Rows from block 7 of the encoder of a small model that predicts nearness at each pixel, named by matrix and row number. Rows with one number within an expert belong to one neuron, the router's apart. Each number is 128 + 24 x the weight over its row's rms, rounded and kept within 0 to 255. All counts start at 0.
Before each expert's rows are labels from the 100 images, of 14976, where the router gives the expert most weight on average: "strongest on" is what is common among them. Only what is clearly more common there than usual is listed. The data: rendered scenes of coloured solids on a plain floor.
# router: router (encoder.blocks.7.mlp.router.weight, 16x192), inputs 0-95
# up: expert up (encoder.blocks.7.mlp.up, 16x48x192), inputs 0-95
# down: expert down (encoder.blocks.7.mlp.down, 16x192x48, transposed), outputs 0-95

# expert 13
strongest on: cone
router.13 [164 134 145 128 130 144 109  73  83  94  97 104 177 140 111 102 106 102 139 110 125 108 103 128 140  76 155 142  98 110 124 160 169 109 115 130 125 133 128 117 127 129  93 103 117 169  88  90 143 151 150 152 141 114 126 110 127 167 102 130 110 112 114 102 159 115 137 114  90 147 136 121 146 150 150 150 141 146 164 169 118 126  86 144  92 157 151 151  88 139 125 124 140 130 127 120]
up.0 [147 144 151 112 166 134 114  81  86 112 129 114 181 127  90 108 108  74 149 101 140  95 125 120 119 110 150 117  98 129 107 144 165 142 120 126 134 138 110 120 119 108 111 139 125 158  90  75 136 148 134 141 173 143 112  95 103 162 118 115 120 152 148 130 128 132 179 115  61 136 141 153 151 120 108 150 124 108 121 169 122 159 104 154  95 133 132 116  76 107 141  84 125 104 133 126]
down.0 [147 157 148 156 179 136 149 137 111 114 115 122 125 162  82 141 121 189 119 144 135  97  85 180 148 116 170 151 128 172  86 134 157 127 125 111 134 114 132 160 134 128 118 127 139 106  81 109  75  88 134 124 113 127 150  84 109 128 122 112 122 123 138 138 131 147 143 138 117 100 152 112 131 118 124 171 118 116 123 138 139 129 162 159  89  93  97 132  92 143 113 125 160 125  95 121]
up.1 [130 138 131 108 100 106 120 174 102 112 174 151 121 135 102 112 142 157 133 165 174 108 185 100 112 122  99 118 161 121 153 123 173 140 192 110 132 115 139 129 138 130 161 138 138 102 123 148  99 110 109 118 100 128 119 131 128 102 139 132 115 137 152 112 140 146 118 130 139 100 113 163 105  91 117 110 107 135 113  95 109  98 132 142 175 110 104  88 164 124 117 124 112 112 120 125]
down.1 [150 123 153 149 110 116 139 131 156 105 101 101 114 107 140 169 102 125 127 110 147 149  97 101 119 146 181 102 113 121 117 130 104 112 149 198 133 144 133 104  91 128 159 137 117 174 116 113 157 175 132 120 168 146 143 104 123 160  93 139 147 123 141 160 131 125 128 146  88 145 132 123 167 167 103  92 176 122 133 153 113 160 138 132  99 158 162 118 108 120  79 131 132 140 166 160]
up.2 [119 149 147 108 142 115 116 142 118 113 149 132 124 138  81 113 125 107 165 147 186  88 171  69 109 114 131  86 171 135 127 142 163 142 160 101 128 130 133 128 112 120 151 159 110 100 119 104 109 126 134 113 142 111 122 116  83 131 119  99 123 156 131 137 102 177 109 126 118 126 116 188 102 109  99 107 114  95 113 110 164 157 119 144 170 101 122  80 140 146 125  92 131  96 125 123]
down.2 [154 138 168 179 146 130 145 148 152 114  85  91 101 128 142 166 104 151 134 120 141 182  95 137 145 136 182  93 124 124 107 117 110 105 167 171 121 131 147 127  91 109 140 141 121 177 121 123 117 135 144 139 164 152 128 108 119 133 116 126 103 137 160 143 137 108 134 121 103 123 123 124 166 135 137  97 143 119 129 161  91 136 172  92  88 146 129 122 103 136  90 150 149 156 156 140]
up.3 [127 139 125 136 153 166 144 138 108 101 113 127 112 140  97 112 117 132 167 167 161 111 128  83 140 101 124 104 175 135 123 152 162 117 122  65 111 119 119 144 132 151 129 170 113  94 134 107 115 126 133  82 121  94 135 124 100 131 106 109 145 135 106 141 114 182 103 125 162 110 140 165 130 141 121 122 135 146 140 107 191 161 101 153 189 120 126 139 128 164 137 124 148  83 115 147]
down.3 [122 112 137 126 116  84 152 143 154 134 107 113  92 118 142 166 139 158 117 113 102 191 145 115 163 151 124 122 105 120 129 135  65 122 160 153 113 120 163  99  89 106 145 145 108 181 162 164 135 149 123 134 147 161 105 127 142 114 146 115 116 150 131 138 126 130  88 122 175 110 113 110 161 105 140  89 106 131 110 140 100 121 151  76 140 141 154 131 128 135 115 156 102 161 171 130]
up.4 [119 160 146  91  97 109 109 185 113 155 152 160 115 151  89 132 153 145 133 147 169 110 182 110 108 145  97 132 171 139 157 105 134 166 158 142 123 136 142 119 103 120 149 121 143 114 149 142 109 133 134 150 116 126 127 129 118 117 170  98 118 168 147 121 135 166  98 161 126 115  91 147  73 103 115 123  95 136 108  85 121 104 159 121 141  90 115 108 145 130 139 106 131 139 144 140]
down.4 [131 113 143 157  96 140 143 149 145 121  91 120 108 116 134 140 110 124 122 109 139 157 104 105 108 151 166  69 121 106 135  93 108  85 158 190 108 140 104 132 101 120 164 121 123 159 146 111 154 167 131 137 158 137 121 121 119 131 100 106 131 122 139 146 137  92 139 137  96 155 130 117 152 145 116  77 160 132 137 149 107 154 125  91 108 155 137 125 112 124 101 111 132 122 162 142]
up.5 [141 158 130 133 149 168 142 118  95 102  90 109  99 126  97 134 136 115 139 165 116 101 106 131 145  86 123 139 152 112 137 164 156 113  99  58 101 118 118 116 126 168 103 145 115 104 117 106 118 136 148  93 126 102 129 119 132 158 114 106 148 138  75 139 126 175 109 130 158 105 140 136 132 120 125 141 146 145 148 139 194 163  86 145 157 121 155 176 122 171 148 137 134  94 105 142]
down.5 [123 106 121 124 123  73 163 154 147 141 112 118 112 124 125 152 141 152 134 108 104 181 153 101 151 135 104 134 111 153 131 133  85 124 160 126  99 114 152  89  79 115 164 151 108 159 137 157 134 151 130 135 138 163 117 142 152  93 168 142  97 147 119 138  98 145  84 113 185 107 122 131 132  86 148  98 107 125 100 140  95 111 175  85 144 134 152  98 148 153 118 163 106 150 170 101]
up.6 [137 143 128 144 157 170 141  96  94  83  80  98 115 141  91 161 117 102 120 159 108  94 101 140 136  96 136 123 126  92 124 178 169 106  93  78 113 125 136 145 112 167  88 148 120 115 123  96 125 146 150  95 146 134 149 110 113 172 121  84 133 131  86 139 133 153 131 147 112 120 136 144 145 114 110 147 129 114 143 125 216 166  80 151 106  98 165 147 114 144 132 152 136 113  97 140]
down.6 [136 110 127 137 147  74 185 149 133 122 144 113 126 143 115 156 168 134 120 135  89 144 126 119 158 118  95 166 100 151 132 164 122 112 122  97  98  93 134 127 122 163 138 141  86 119 125 170 104 124 130 114 106 150 119 134 169  86 154 165  78 124 132 111 133 158 108 129 177  74 126 123 146  71 132 116 122 117 111 146 114  91 160 107 135 128 120 104 159 153 114 174 143 146 143  90]
up.7 [110 132 143 104 126  89 159 166 161 122 156 130 103 130 106 131 114 168 165 131 130 148 165 127 118 166 101 116 138 141 140 119  81 142 147 142 117 132 202 113  74 110 130 110 127 110 141 166  96 124 130 104 108 144 110 126 116 101 154  85 126 155 118 158 111 135  87 129 127 126 100 123 119 118 105 111 131 135 109  99 107 103 165  99 126  74 139  84 130 107 135 116 148 122 145 140]
down.7 [128 103 133 111  93 129 122 150 145 119 124 111 118  88 118 117 125 103 141  97 149 139 112 106  84 138 172  90 143 118 117 102  87  85 147 170 126 166 118  89 120 129 133 110 120 150 151 119 169 160 130 144 140 105 127 168 117 148  73 139 147 117 104 156 136  97 123 136 104 145 113  98 140 181 152 103 178 116 156 139 103 151 120 107 143 174 126 126 126 109  83 116 135 137 149 144]

# expert 8
strongest on: count: one
router.8 [130 116 144 133 107  93 116 163 113  69 103 115 157 125 124 108 141 125  92 142 105  99 114 151 116 113 136 137 101 111  96 115 131  84 131 140 115 131 111 137 149 136  97  60 100 156  81 159 123 116 172 157 132 151 176 136 133 176  95 140 120 142 120 126 161 105 130 142 126  95 119 112 178  75 166 136 130  95 200 144  98 112 101 122  95 161 134 139 124 115  98 107 143 135  93 133]
up.0 [142 145 125 159 127 153 114 110 104 162 119 160 120  88 142 160 160 118 134 179 161 155 128 106 117 122 127 105 129 120 154 136 111 148 104 111 138 154 133 108 119 110  96 126 114 160 145 113 125 116  93  91 133 105  89 131 148  83 141 105 134 143  88 113 134 129 133 138 114 117  98  91 130 128 130 144 162 172  74 148 138 107 124  97 107 136 119 166 115 131 176 147 115 118 160 170]
down.0 [150 161 155 131 156  98 102 122 115 119 116 135 117 149 125 131 159 141  84 118 112 107 144 125 123 169 131 136 131 103 117 143 131 156 142 133 102  64 114 125 127 124 121 154 116  87 149 122 132 162 137 149 181 216 127 121 140 136 127 157 142 173 117 153 119 151 153 135 173 122 111 117 139  86 125 133 125  89 112 155 135 133 154 116 151 118 139 161 125 141 132 160  83 165 129 113]
up.1 [113 108  99 101 113 144 105 104  89 165 150 150 131 116 138 124 137  84 158 149 161 145 144 131 119  89 112 136 112  93 163 146 123 149 127 124 136 169 142 128 113 136 116 129 136 144 143 110 165 139 111 113 126  84  81 121 121 102 167  73 124 127 105  99 144 133 131 133 110 127 131 120 116 156 129 155 140 170  93 145 127 117 103 114 106 122 132 142 114 101 178 163 106 140 158 161]
down.1 [154 143 149 117 147  88 116 138 108 132 100 142 124 150 128 136 139 150  82 112 105 104 162 119 112 138 123 128 122 118 116 146 136 159 136 142  95  86  99 129 126 122 126 164 129  91 118 131 149 157 142 157 181 213 129 116 160 143 138 167 163 178 140 140 130 148 165 127 158 105 123 125 149  79 138 114 125  92 124 163 125 140 159 118 132 122 139 156 120 153 138 172 106 155 141 126]
up.2 [101  93  99  97 114 134 120  93 107 195 130 154 120  99 165 130 160 104 157 153 135 157 143 120 122  91 135 131 119 117 156 139 114 153 108 118 134 174  95 166 100 109 132 138 114 135 136  95 172 138 116 116  97  80  79 101 125  72 172 113 137 140 103 117 156 158 130 113 127 107 126 112  94 149 124 155 144 159  95 147 128 126 102 116 100 122 143 162  97 118 179 152 121 134 168 149]
down.2 [161 142 149 116 126  79 108 122 103 130 105 140 112 147 138 133 157 139  85 112 105 109 160 124 108 147 130 130 130 120 122 143 126 145 140 154  88  91 104 130 125 121 143 175 124  94 129 124 149 163 149 161 182 206 144 122 151 126 135 165 149 180 141 139 145 151 167 143 159 101 122 119 148  82 138 118 127  86 122 153 115 138 157 121 138 129 121 151 118 152 139 165  98 161 139 120]
up.3 [120 123 108 130 122 147 106 113  93 146 134 193 144  93 116 150 163  86 136 181 150 130 139 143 133 107 112 135  84 100 157 132 134 132 110 105 128 174 130 145 129 142 115 115 120 157 113 113 126 116 123  97 112 112 110 144 111 108 170  81 136 144  85  94 152 110 135 156 112  88 107 112 129 128 150 169 137 162 106 152 134 106  81 106  92 132 118 156 133 104 187 127 112 120 147 183]
down.3 [160 158 159 117 146  94 109 140 117 114 104 142 115 135 119 125 151 125  90 113 114  97 174 100  93 138 126 127 123 110 120 165 119 145 122 140  87 100  98 116 112 135 131 157 101 118 127 128 134 159 155 156 189 198 142 126 149 145 121 158 147 184 125 143 130 155 162 141 140  96 110 119 145  77 114 116 136  77 115 144 114 124 137 122 133 135 137 133 129 144 138 137 101 166 143 107]
up.4 [137 135 156 122 110  94 127 182 117  87 116  92 112 151 124 130 148 136  88 115  87  97 103 154 102 162  94 123 140 117  91 102 109 105 136 149 134 112 135 118 148 132 119 112 118 115 129 184 121 129 171 161 136 161 185 161 153 169 100 159 148 135 158 147 143 115 137 135 151 114 122 134 148  97 140 127 104  71 190  87 121 124 135 162 133 118 124 105 151 130  80 115 123 150  84  96]
down.4 [104 122 111 136 137 196 151 135 149 130 145 104 142 114 134 121  91 123 162 149 139 128  91 149 154 115 123 119 146 142 137 111 148 132 125 114 164 153 150 131 130 127 117 107 137 148 123 128 110  87 112  96  87  40 119 126  99 132 119  93 110  82 145 120 131 107 109 128  99 172 130 146 110 167 117 148 119 162 143  92 146 146 112 135 112 102 115 119 134 112 129 114 156 100 109 149]
up.5 [122 135 100 119 128 127 120  92 139 142 108 157 149  91 134 120 151  99 108 142 120 138 155 100 120 108 121 111 119 117 166 150 122 142  86 106 114 164 105 132 103 131  87 119 109 130 118 117 134 146 112 105 134 100  99 124 105  79 139 126 123 147  67 149 141 151 158 131 110 109  77  92 126 118 115 140 144 141  91 166 118  84  89  90 108 155 125 141 124 129 180  82 142 108 149 133]
down.5 [175 160 132 120 113  96  86 112 114 119 122 150  78 118 146 142 190 139  93 128 130  90 153 123  85 165 128 143 143 119  98 177 107 143  90 131 123 137  94 143 109  98 134 163 102 130 159 127 134 148 140 127 151 170 160 106 152 131 138 143 142 166  96 152 122 161 162 121 132 107  97  81 122  91  92 131 149  80 108 130 150 118 127 144 145 132 132 146 115 123 134 133  75 135 132 107]
up.6 [137 151 119 142 120 132 133  56 155 169 105 128 124  94 158 136 151 134 103 123 105 166 119 108 129 163 153 131 134 134 135 145 128 147  81  93 120 140 125 118 104 109 105 123 123 133 124 114 129 126  94 100 147  99  93 136 140  81 140 146 119 132  86 159 120 138 160 120 109 111 111  84 117 136  91 133 133 157  99 163 112  95 126  85 113 166 156 172 120 143 167 107 141  98 135 134]
down.6 [161 145 126 112 118  88  98 139 122 125 122 162  83 130 103 155 178 148 122 111 146  93 149 128  92 158 128 141 125 143 100 166 103 137  99 148 109 126 104 146 105 132 145 165 115 105 133 128 146 164 122 134 150 167 175 107 138 105 140 136 129 165 104 145 123 162 136 147 143 101 102 101 126  84 120 132 157  83  97 131 143 130 134 125 125 139 129 132 114 138 128 144  88 140 142 120]
up.7 [113 122 104 106 131 115 116 167  96 105 110 161 141 121  92 103 146 103 108 133 128 139 170  96  71  54  97  86 119  95 194 148 146 115 131 118  87 154 103 159 106 161 122  88 114 136  97 106 119 150 129 144 117 126 128 155  98 131 143 145 123 155 114 125 142 138  86 145 131  83 103 133 142  86 142 135 129 126 105 124 110  91  98 109  97 126 116  79 129 116 140 119 145 137 162 108]
down.7 [151 163 134 130 110 105 100  69 118 128 130 166 107 112 175 130 157 123 116 148 114 138 171  92 107 138 106 149 107 107 134 163 128 152  64  99 137 143 123 123 137  75 141 139  95 181 152 132  98 105 156 107 141 148 111 124 173 137 136 134 150 147 121 128 100 113 159  89 126 106 143 109 111 116  71 122 115 147 125 103 140  97  91 145 151 142 144 120 140 103 160  88  93 129 119 116]

# expert 15
strongest on: dome; sphere; bumpy ball; dodecahedron
router.15 [128 161 129  86 117 155 104 115 142 122 133 132 152 132  99 108 118  91 148 126 173  99 122 100  91 138 140  84 162 147 121  87 164 100 150 145 106 166 159 145 105  80 134 128 155 153 110 101 138 153 130 155 152 145 165 146  89 121 137  79  71 118  88 124 102 103 103 141  91 179 103 168 105 124 133 107 137 123 122 115 143 145 142 127  96  87 165  81 160 107 127  95  94  96 134 131]
up.0 [140 118 152 145 130  95 147 170 106 151 164 152 163 114 128 103 116 127 124 146 124 103 147 100 141 128 116 173 101 138  99 177 120 161  88  89 154 111  51 130 160 147 160 106  74 120 147 160 121 125 131 120 115 110 135 144 153 139 103 147 138 138 140 116 110 164 119 114 139 107 161 103 133  90 103 119 129 117 116 108 141 137 112 180 162 166  96 160  78 104 139 115 132 159 114 118]
down.0 [118 117 110 118 134 133 150 117 151 183 157 120 133 128 136 118  87 101 177 114 128 148 136 137 132 151 115 134 147 133 138 110  81 156 129 140 119 121 137 122 124 144 150 136 129 104 172 135 145 150 145 145 136 108 103 140 114 106 121 107 148 122 126 167 118 104 103 158 116 175 109 153  97 193  80 130 101 148 136  81 133 179 150 112 137 112 110 129 139 110 136 126 156 154 133 117]
up.1 [155 168 160 164 123 156 136 149 128 121 158 115  49 169 148 133 148 139 140 116 124 130 127 170 142 119 121 118 133 152 124 130 126 136 171  94 182 111 145 136 134  92 136 154 145 120 141  91  83 101 153 145 145 116 145  95 138 121 128 102 121 133 119 162 109 133 129 136 173 118 176 163  97 128 132 125  91 125 150  87 160 100 150 165 134  96 113 123 136 151 148 130 118 103 101  97]
down.1 [150 146 144  99 128 108 134 118 115 107 136 127 130 130  97 104 125 126 123 123 141 160 106 132 113 137 175 116 124 125 109 106 147  87 178 115 140 159 153 126 157  92 114 117 148 125 107  93 135 121 120 138 142 171 123 119 120 101 109 136 114 121 139 101 101 115 120 123 137 145 128 144 143 117 151 150 171 117 122 168 116 119 133 107 144 121 122  65 100 116 117 159 141  86 138 155]
up.2 [122 157 144 109 139 126  94 155 174 130 134 136  92 148 123 104 147 119 117 117 168 138 140 111  82 149 146 104 174 159 142  93 136 104 162 148 125 157 161 126 134  78 159 144 157 141 152  80 128 135 137 177 151 151 156 138 100 112 136 133 117 144 120 117  90 126  91 123 130 149 102 178 116 109 152 101 133  98 124 112 142 128 162 116 131 106 121  95 166 106 130 118  93 114 134  87]
down.2 [166 173 168 145 120 119 129 138 111 143  98 135 129 154 143 137 131 132  79 145 107 122 127 143 154 146 133 160 104 148  79 148 150 144 126 109 145 127 132 170 119  98 144 163 139 158 104 122  99 140 111 143 148 203 143  98 147 145 162 138 109 156 131 122 126 155 154 142 153  92 142 146 148  87 158 141 139 121 103 165 146  95 137 169 133 109 134 130 132 152 143 153 114 132 132 138]
up.3 [140 153 160 149 108 142 121 121  98 145  93 142 149 159 154 124 145 139 171 137 121 129 114 137 142 154 113 128 133 139 110  90 160 132 192 124 117 110 158 163 130  73 115 117 159 133 123 116  97 105 168 151 124 141 118 101 123 135 156 126 100 136 132  84 136 137 135  89 156 157 167 151 104 106 164 141 119 167 132 147 109  83 147 115 131 105 153 107 113 156 174 120 113 105 147 138]
down.3 [134 123 149 132  94  92 106 159 150 134 135 143 113 125 155 121 158 118 116 114 139  98 138 119 106 151 132 112 119 126 139 124 105 115 132 170 151 158 126 143 121  86 193 124 134 128 154 162 140 116 148  88 131 111 136  80 132 125 117 124 154 157 153 115 121 127 128  91 120 168 101 133 167  93 145 125 150 110 113 149 117 125  98 144 153 161 157 119  98  89 123 120  78 135 160 135]
up.4 [168 162 165 182 153 148 136 114 100  96 118  88  87 135 135 134 143 135 139 135 120 133 121 168 145  99 127 115 117 137 113 145 146 126 145  78 161 103 163 109 136 141 102 157 158 109 122 124  94  70 147 106 150  99 155 138 172 131 125 108 122 133 126 151 139 150 176 123 141  91 165 143 119 143 128 135  75 112 164  99 119 107 122 157 112 125 128 123 154 152 121 145 125 120  72 124]
down.4 [115 130 118  67 133  97 111  94  89  96 148 126 147 116 104 118 139 131  97 126 155 170 142 131 121  99 144  87 131 103 137 110 154 101 171 117 131 131 153  83 159 114 115  98 130  91 121 122 152 118 116 118 141 124 103 162 130  95 145 129 129 131 185  63 135 120 107  87 144 136 121  98 126 109 135 150 133 144 115 157 100 109 147  88 144 110 107  79 103  87 128 151 147  93 147 145]
up.5 [ 72 125 133  89 162  99 149 141 138 169 182 146 148 121 102 146 109 121 117 164 132 107 108 121 157 174 140 201 148 134 118 127 128 181 112 112 140 111 110 166 117 125 152 151  98 111 149 156 100 115 106 106  79 147 114 153  99 106 140 132 120 122 118 132 137 175 127 134 152 123  91 114  88 122 116 154 114 103 113  98 133 133 152 149 139  91 129 115 144 113 116 119 126 137 117 145]
down.5 [169 175 139 123 145 163 129  97 111 142 110 132 137 112 110 111  93 107 160 114 112  91 112 136 110 133 115 137 140 106 138 186 104 146  93 119 106 156 158 143  76 151 111 161 148 138 133 101 135 162 157 140 162 126 122 123 118 148 129 105 130 140  92 177 134 120 141 186  96 160 127 135 128 155 102 174 134 121 128 107 153 155 144 150 114 114 128 118 114 144 139 145 126 156 141 137]
up.6 [148 147 150 136 104 163 136 122  96 135  89 144 163 139 143 114 145 134 167 148 110 122 111 128 154 140 115 127 128 118 111  97 158 121 189 118 118 100 148 154 136  88 115 106 133 146 117 131  98 111 163 132 110 146 104 113 126 129 144 122 101 117 131  71 131 116 132  95 157 148 171 126 120 119 160 126 139 177 144 151 106  96 141 106 139 104 154 123 102 166 158 112 118 122 145 149]
down.6 [128 111 138 124  89  89 101 173 164 140 139 147 118 131 162 126 155 124 111 102 152  86 140 116  94 147 125 112 112 146 133 114 105 111 128 172 138 152 112 164 117  96 193 116 125 131 145 176 155 124 136  91 113  92 147  91 105 127 105 124 158 153 153 129 106 143 134  97 110 164  92 128 148  93 155 121 136 103 115 138 122 127  91 142 141 166 160 119  88  91 111  98  80 128 157 137]
up.7 [ 87 112  97  93 120 116 126 114 125 140 121 137 162 100 112 136 140 152 105 117 131 124 128 147  95 143 148 109 126 104 111 120 132 115 152 186 114 149 118 171 108 112 163 150 108 134  76 143 144 154 106 177 137 169 139 144  66 101 147 134 113 122 134 125 145 112 146 146  93 111 131 106 141 139 169  81 107  62 116 136 123 142 161 106 114 103 118 103 131 138 113 115 141 144 126 136]
down.7 [130 143 140 138 134 164 133 150 109 120 102 128 139 158 130 194 129 109  98 118 127  60 115 153 175 136 117 120 106 134 128 129 158 167 136 134 151 151 154 164  75 118 115 164 174 129 129 144 106 127 115 112 145 137 123 103 126 164 162  87 111 125 116 177 134 132 152 152  85 144 101 171 132 129 179 133 117 124 117 140 151 134 139 166 106 108 163 141 177 162 150 144  89 149 120 143]

# expert 10
strongest on: light from the left; count: one
router.10 [111 104 126 134 139 152 119 101 105 106 107 108 141 148 126 140 137 114 128 157 116  85  93 141 122  90 153 146 123 134 138 155 164  95 133 128 110 106 111 145 134 130 130  89 103 157 104 107 139 116 153 102 112 103 112  96  99 172  95 108 114 116  88 138 132 110 118 152 117 127 134 131 129 130 151 107 114 122 196 132 143 160  98 123 125 158 150 143 118 133 121 128 121 136  81 139]
up.0 [137 140 107  96  80 133 118 128 124 115 140 135 106 129 115 125 156 110 146 164 127 166 201 149 126 108 105 117 160  74 140 133 150 156 188  95 147 136 145 137 143 116 137 125 106 103 104 112 135 147 117 152 116 141  99 102 155 104 174 154 121 131 131  94 160 131 135 117 149  61 112 140 132 112 124 119 161 117 103 128 123 112 154 147 135  61 100 107 147 137 151 129 148 131 124 134]
down.0 [135  92 145 133  93 100 111 147  79 113 119  78 138  99 137  73 156 121 135 131 109 161 126 125  76  98 123 145 115 121 153  90 113  80 151 152 148 138  83  84 145 113 137  75 142 140 148 101 159 143 130 145 136 136 118 144 142 127 128 148 170 129 154 115 158 127 105  99 116 109 147 106 131 158 162 108 121  95 146 134  92  98 115 151 149 145 125 152  97  70 112 114 142 152 106 123]
up.1 [ 90 109 141 102 159 150 149 127 156 116 129 114 146 117 163 107 133 130 167 156 128  93  96 118 111 141 150 171 158 177 127 126 131 129 106  98 174 120 125 110 108 122 157 140 150 143 161 121 133  62 141  82  96  78 111 151 100 101  79 141 136 110 148 135 124 128 143 107 110 153 125 128 114 157 130 107 109 123 183  91 119 132 119 143 136 139 122 130 143 122 103  93 137 130  64 160]
down.1 [101 132 109 108 181 164 157  97 168 133 151 177  96 196 132 150 109 160 128 103 126 109 152 143 185 148 131 105 135 137 144 149 160 157 112 117 115 127 168 129 134 114 130 155 152 126 102 119 115  87 128  73 119 113  96 102 134 121 104 120 133 136 120 147  70  84 170 130 148 154 117 159 134 113 116 132 128 169 129 129 135 163 133 124 130 126 166 103 176 167 149 129  97 118 132 123]
up.2 [139 135 158 122 108 113 116 113 134 135 160 112 177 112 110 124 134 120 140 118 129 113 149 112  53 156 120 112 135 108 140 114 132 156 151 147 158 111 158 125 111 126 138  94  78 165 110 141 149 138  93 144 160 173 122 163 111 124 138 124 108 131 153 103 129 110 135 146  85 156 145 104 138 137 159 107 112  99 101 126 114 151 177 125 120 120 127  90 132 127 135 147 105 158 116 136]
down.2 [140 136 130 121  86 120 121  76  64 127 125 105 160  86 118  91 125 107 113 121 130 127 119  98  68 114 165 145  96  69 169 134 151 116 103 113 158 151  87 135 147 122 113 109 130 128 153  85 165 145 135 123 148 127  74 171 129 131 105 127 147 104 120 106 159 109 122 124  72 143 146 100 118 176 131 119 147 120 125 138 128 116 102 147 166 150 109 135  97  97 111 105 134 110 105 146]
up.3 [126 136 118  90 123 142 127 123 113 153 150 126 136 122  73 136 129 136 115 154 144 127 141 115 103 134 101 102 164 128 137 113 151 177 144 115 137 123 138 156 126 122 142  78 106 115  93 112 146 149 108 135 115 140 115 132 147  91 152 114 109 149 112 138 119 129 108 126 134  93 149  90 137  98 146 112 166 132  92 144 112 147 179 161 116  60 145 110 115 126 165 132 119 146 132 180]
down.3 [133 112 134 123  83 101 114 143  93  93 111  64 144  83 126  69 155 109 121 141 116 145 116 130  71 103 139 147 130 105 143 105 105  91 143 138 154 146  85  95 146 125 121  93 126 123 162  97 164 160 121 147 142 128 137 170 111 135 109 138 168 110 139 119 151 129  91 105  93 134 140 105 132 169 143 113 136  90 152 116 112 111 131 159 166 137 114 138  93  71  93 103 147 126  93 127]
up.4 [167 146 127 154 112 145  91  93 103 137  99 117  88 155  88 166  90 110  84 114 131 124 142 138 159 117 141  77 126 100 122 160 148 139 138 131 115 134 136 172 142 145  96 134 117 100 128  93 136 181 132 160 174 185 141  80 128 142 145 131 115 145 117 144 105 135 129 161 134 116 138 149 136  91 109 162 149 119 101 161 170 173 106 135 108 118 141  94 106 171 142 175 108 137 137 113]
down.4 [146 125 146 146 110  78 134 168  83 109 108 105 146  73 120 103 142 146 126 153 138 160 125 145 123  92 141 168 112 153 115 140  86  86 117 135 160 150  79 148 127 147 123 132 102  94 181 139 114 133 129 151 114 125 153 159 126 102 149 160 130 115 129 110 161 191 110  96 123  94 146 109 116 161 147 135 145  85 122 138  97  85 126 160 145 136  62 146  95 110  83 121 168 142 108 133]
up.5 [136 124  96 122  97 144 102 109  94 108 115 173 147 126 101 123 137  97 108 121 109 122 176 141 151  91 115 102  88  64 131 129 157 111 169 106  80 140 149 145 134 146  94 110 114 137  81 106 130 163 129 170 150 174 108  98 106 156 179 107 117 153 100  98 119  97 120 141 117  88 134 138 126  76 136 163 124 139  90 161 145 129  96  89  92 115 131 132 115 128 183 165 119 124 154 112]
down.5 [158 153 159 161 127 103 131 123  96 148 101 126 161 111 137 105 143 149 115 154 108 167 137 103 138 101 120 174  80 163 113 123 120 115 117 117 133 108 101 143 139 114 130 110 121 115 149 136 101 126 135 182 137 167 151 134 173 119 150 169 141 139 133  84 143 170 131  85 171  80 169  98 102 150 177 120 110 129 122 175  88  75 111 132 159 139 128 153 111 139 124 115 159 153 125 132]
up.6 [169 154 131 144 112 133 120  98 105 139 108 128  97 148  92 175  92 101  85 120 128 113 143 119 177  95 125  74 109 112 118 160 155 129 124 121 100 152 129 154 132 133  83 144 109 104 110 102 127 188 144 154 159 173 147  83 126 151 140 111 106 141 112 133  94 137 123 159 137 119 130 158 138  88 104 163 162 146 100 165 158 159 103 133 115 116 149  93 115 165 158 158 106 109 156 110]
down.6 [156 129 161 155  99  80 130 181  81 109 104 100 140  94 134 100 145 133 136 155 127 165 128 142 119  96 128 167 107 131 110 124  90  97 140 138 155 139  88 137 122 139 138 136 111 126 171 139 117 128 140 158 127 141 141 152 141 122 160 140 129 137 148 107 173 177 111 100 128  90 149 116 138 144 161 121 118  87 132 133  92  77 132 152 142 140  85 147  96  95  84 110 156 157 127 139]
up.7 [127 114  83  86  89 143 111 146 109 105 156 169 144 136 134 130 173 116  99 141 147 126 185 163 123  99 125 130 100  66 151 148 147 153 162 152 144 145 111 138 143 124 127 104  74 153 104 132 139 145  99 131 118 143  99 108 155 116 163 134 115 120 139  94 155 120 139 109 100  69 117  86 159 117 126 128 156 142  94 160 120  89 132 144 116  77 103 120 140 109 126 120 130 152 144 130]
down.7 [137 104 147 135  87  95 126 133 113 100 105  90 160  98 146  88 142 120 125 112  91 151 120 127  65 115 123 137 103 104 169  88 108  71 145 167 122 114  86  81 149 139 123  79 148 148 134 118 153 162 128 149 146 151 102 141 137 158 121 142 145 120 149 113 182 111  99 113 106 140 131 112 138 130 151 112 122  88 153 142  91 112 114  98 136 158 123 150  80  60 110 115 136 133 126 109]